config.toml
objective = "epsilon"
layers = 8
beta1 = 0.9
beta2 = 0.98
steps = 13600
batch_size = 128
weight_decay = 0.2
Rows from block 2 of a small class-conditioned spectrogram diffusion model, named by matrix and row number. Rows with one number belong to one neuron. Each number is 128 + 24 x the weight over its row's rms, rounded and kept within 0 to 255. All counts start at 0. Numbers have three digits each.
After each neuron's rows are labels from the 100 clips, of 14976 (inputs lightly noised), where the neuron reaches its highest value: "responds to" is what is common among them. Only what is clearly more common there than usual is listed. The data: two synthetic voices taking turns or overlapping, over music, noise or silence.
# fc1: MLP up (model.blocks.2.mlp.fc1.weight, 640x160), inputs 0-159
# fc2: MLP down (model.blocks.2.mlp.fc2.weight, 160x640, transposed), outputs 0-159

fc1.587:134112109153112088130129108061133141138168114141152161080128147183133153132107113171145151152104155136120153114133122141115125160129094111137098098115129121158151112139066112129110100116101115111116150095126107068140130144123158125109140142160150181097103130160092071117105106101112107136132148095153147107130117150116131145131160102170129108133143128131123127138119112125144127147157134154148140170120120146144116098153112108112096117107092095079122130124154123145122125104043098
fc2.587:131157127145166114143132122173105136132125121136137130127121111153140145118148104167140155105102122155124111130139110162110148113106132109106134126118133115112152115132156153120112140142110163142163098103168149167109124086164133148141137095125145077087095127143129074147171101142099129112161099112108133113125090139160098153130168102102118091099138116143152148137058128147128123106123089112108071113131160092126070130148170131086110157137104120146181111180142115151128133102157128
responds to: child-like voice; first voice: child-like voice

fc1.635:163141183095094101097110123085140140135110133126150132115109127111156143122108119146157140134138140096130119108109126127188182181171159123132109127118131130101130114120121129108126104080135113116113165120127109125145132105139095109115107117204071167122118082117119108145141151124068103126147203119138122111140147130163133154123137132136114122135108107128106134097129094188130138105142152136133139138136121122119091110092139123115100143104089158125090138127112118097081090108102135
fc2.635:178106119090171159114088165122087134106142151117053123122157117145168130128133143178147136143146126121162128149089072122125131064108158119120132134131117132135127122118151136149148099103170125134127124135126131146129135125160138151130097122076105085101136148147094093108154136109160126138124114144120150149111086121117143128129106094151127143113131106096113156135137199152142138126178179154180085152114139134105116140088120140134114132094133151144128156144111099109115117108139141
responds to: child-like voice; first voice: child-like voice

fc1.376:130118128117107125100164120122138135142125126120162156162162152139119143125152140122159139098186166091139130118112138136135144135100136152078142121090102122134092127085139118145165120079137132112097142125118081145159159110119167090124179119134131108110127143135150157111160155111107125100161095136139127125140147112167182115151140170149152112131141114112145131111131132127132136145114128140120130116119128102135113112119141136091033114156156153157202119071125165133131133119114179
fc2.376:150118107105155146131127120107188168137127121144148163114121139118105150117135139082119120127132145126114113135115160115131067122116116119096154142114143118120129090125177149107123125100134086181121165151149127098097151106163125084142145093105130185135110087147097119120136125124039128126102124144070147140082154118121130118142101111116140121143113132125165128184152145095130138113104136131147144160102139114138090133150116152108126169163128107106172137159111129135146097134151163
responds to: child-like voice; first voice: child-like voice

fc1.107:135154113119088103115107121166103124131117130140130122150176152121143148161128143110151163136131120186122137156132129158160163152143132159170105105100135102115095111118155103101112126146119109101125148108126110121102143108138097143120107107127118120104136137149142147152086090130116125169143142095191134148124164160134113159139132120152204140112154130164137161118110123115139154146125128160149148118140087095107165106104108118078133109155126105117123109078068119130125200130101162
fc2.107:100109190123122147139138129101176118125157100163081112156129145114155129121141119136148098128108122123144220128109122112114188145130111122133146140110051125131143107127126134144148089117154105150157115135128117167109154167147100166122154113123127110123147111138153135133087133147184141114140112140110143130112124132108163148129108124134102119095145114116120143142120105138138141126113181141137115138139124117197120114088030121121112161123139120126157110110136109125150135134138155
responds to: child-like voice; first voice: child-like voice

fc1.275:117118121140090128125162154110180127100139110127120136151093151144108143118124115111162129202174160180149144157167122129124147112124164156134144059116107123106124112102155124114097129160092113100125147121099167126152130148095096135131135112147117130154131127154093137123124140129141111135149112173129141142129167139153143151119155157061140110133114152146124102096106142122142116133140136160173123116127128130157075131119082130111119115163188121137168154094161139143155101129149170
fc2.275:125130147135130124135143126157150108171123144114164130115159138109112138105124108125116087082148142150158119112120126115133169144130118118139148076134128145132117132049088129126136152140109138169149164138138144133130160159117086150121124152100128108164139145130158153138127113125128112084123107082125148118121145142144155095130128193218125086167138127141097134141113109133106137151104106079080144125116115115161105170112168121158127106112102143120125178151167133110168122120116141
responds to: clipping

fc1.432:135110157130113170147162159129152109178119143104102108099075145141128133146107125122164120181113124134160108130146132155150142122136123145146152174115119099121121122119099114144132128128101123093120147122127080191069131117162058087078137105138132098105143143138135137161112159155099122166111129144173200105096144171141126155118148130154085109138142120159137153123111125119130137142120155150120132149122116113101123135111142150101140144120080148107112151148158169147119109142147138
fc2.432:148133103125125093126120097124171153132159157131170114140119136136111092120114138134137088105118156124121103144130131141146092179139147132132140141092124089103137118131173154097111169092149102190101137142154138068125138062173119103144112101098123164148114112097140115132103137143111119141116141120120126127088140141119130116138119141128111136161118119134135131139092137111143127156107117161110183175123146105167081100155152179108093157134140052113146100143146140155117129125148122
responds to: child-like voice; first voice: child-like voice

fc1.590:126121149152188162138137166113207158108120103138122155166119140139112153115191151128118139124130099123128115083110167157143134125109133104126159139096122114127129108128176124125096119125090127113158148107116119115080133161131091121133174120086105115105114132139147099139139143179119101164146096120182147130136152092139142139154112102126129144139121152138135122094137141142136134117155131137131138118106141130138121175113079123143136144154168105109146118102109185141188089149092107
fc2.590:157083138153067165096151164141168096158118120116152158137135147133088105133102133130141106146124042128118149141106152135124072152142133131153130120156157150120120146096076118112122147146108180118134150134112108122146138179105124136098146166166114125117106171121122076149118151088123074106149126140120095112146121109117144103125127171117143165131136091128123164118132126101101116126120094164147129136101112148128119123147181118152145105106147130153100147119128146137115141123109093
responds to: clipping

fc1.296:144148201128128126132125131123161118138150107125127139101104134117192138126143122173136131193125137116143124136123145155123162120149125129130110124132125150101124123104129140131108137094109121132101148144124136108143113106142064152121117128218140225128111071129132126157163149148120106103112104117117123110157111131130148124116131157111127160109126118135117094110107126193088103104072130109118140118078118110095116104133090105122115113125123129105125106114138098136115087107146117
fc2.296:126114085119115124142090129149188134112122138109103160140123139151188152130097141166123119087146118136119117128136100119114169158107148124116126128137153138135135133112127112123140135113122113113173093131115143133123120069122095153117099126050173029133114127148122125176119156124164143137134160076129109165120118141126118156136133117150130158099139141132126169130132105104143143147193149105106123143087179148135132166132143114122120116104124158134120172147111105134133122146116134
responds to: child-like voice; first voice: child-like voice; thin (high-pass)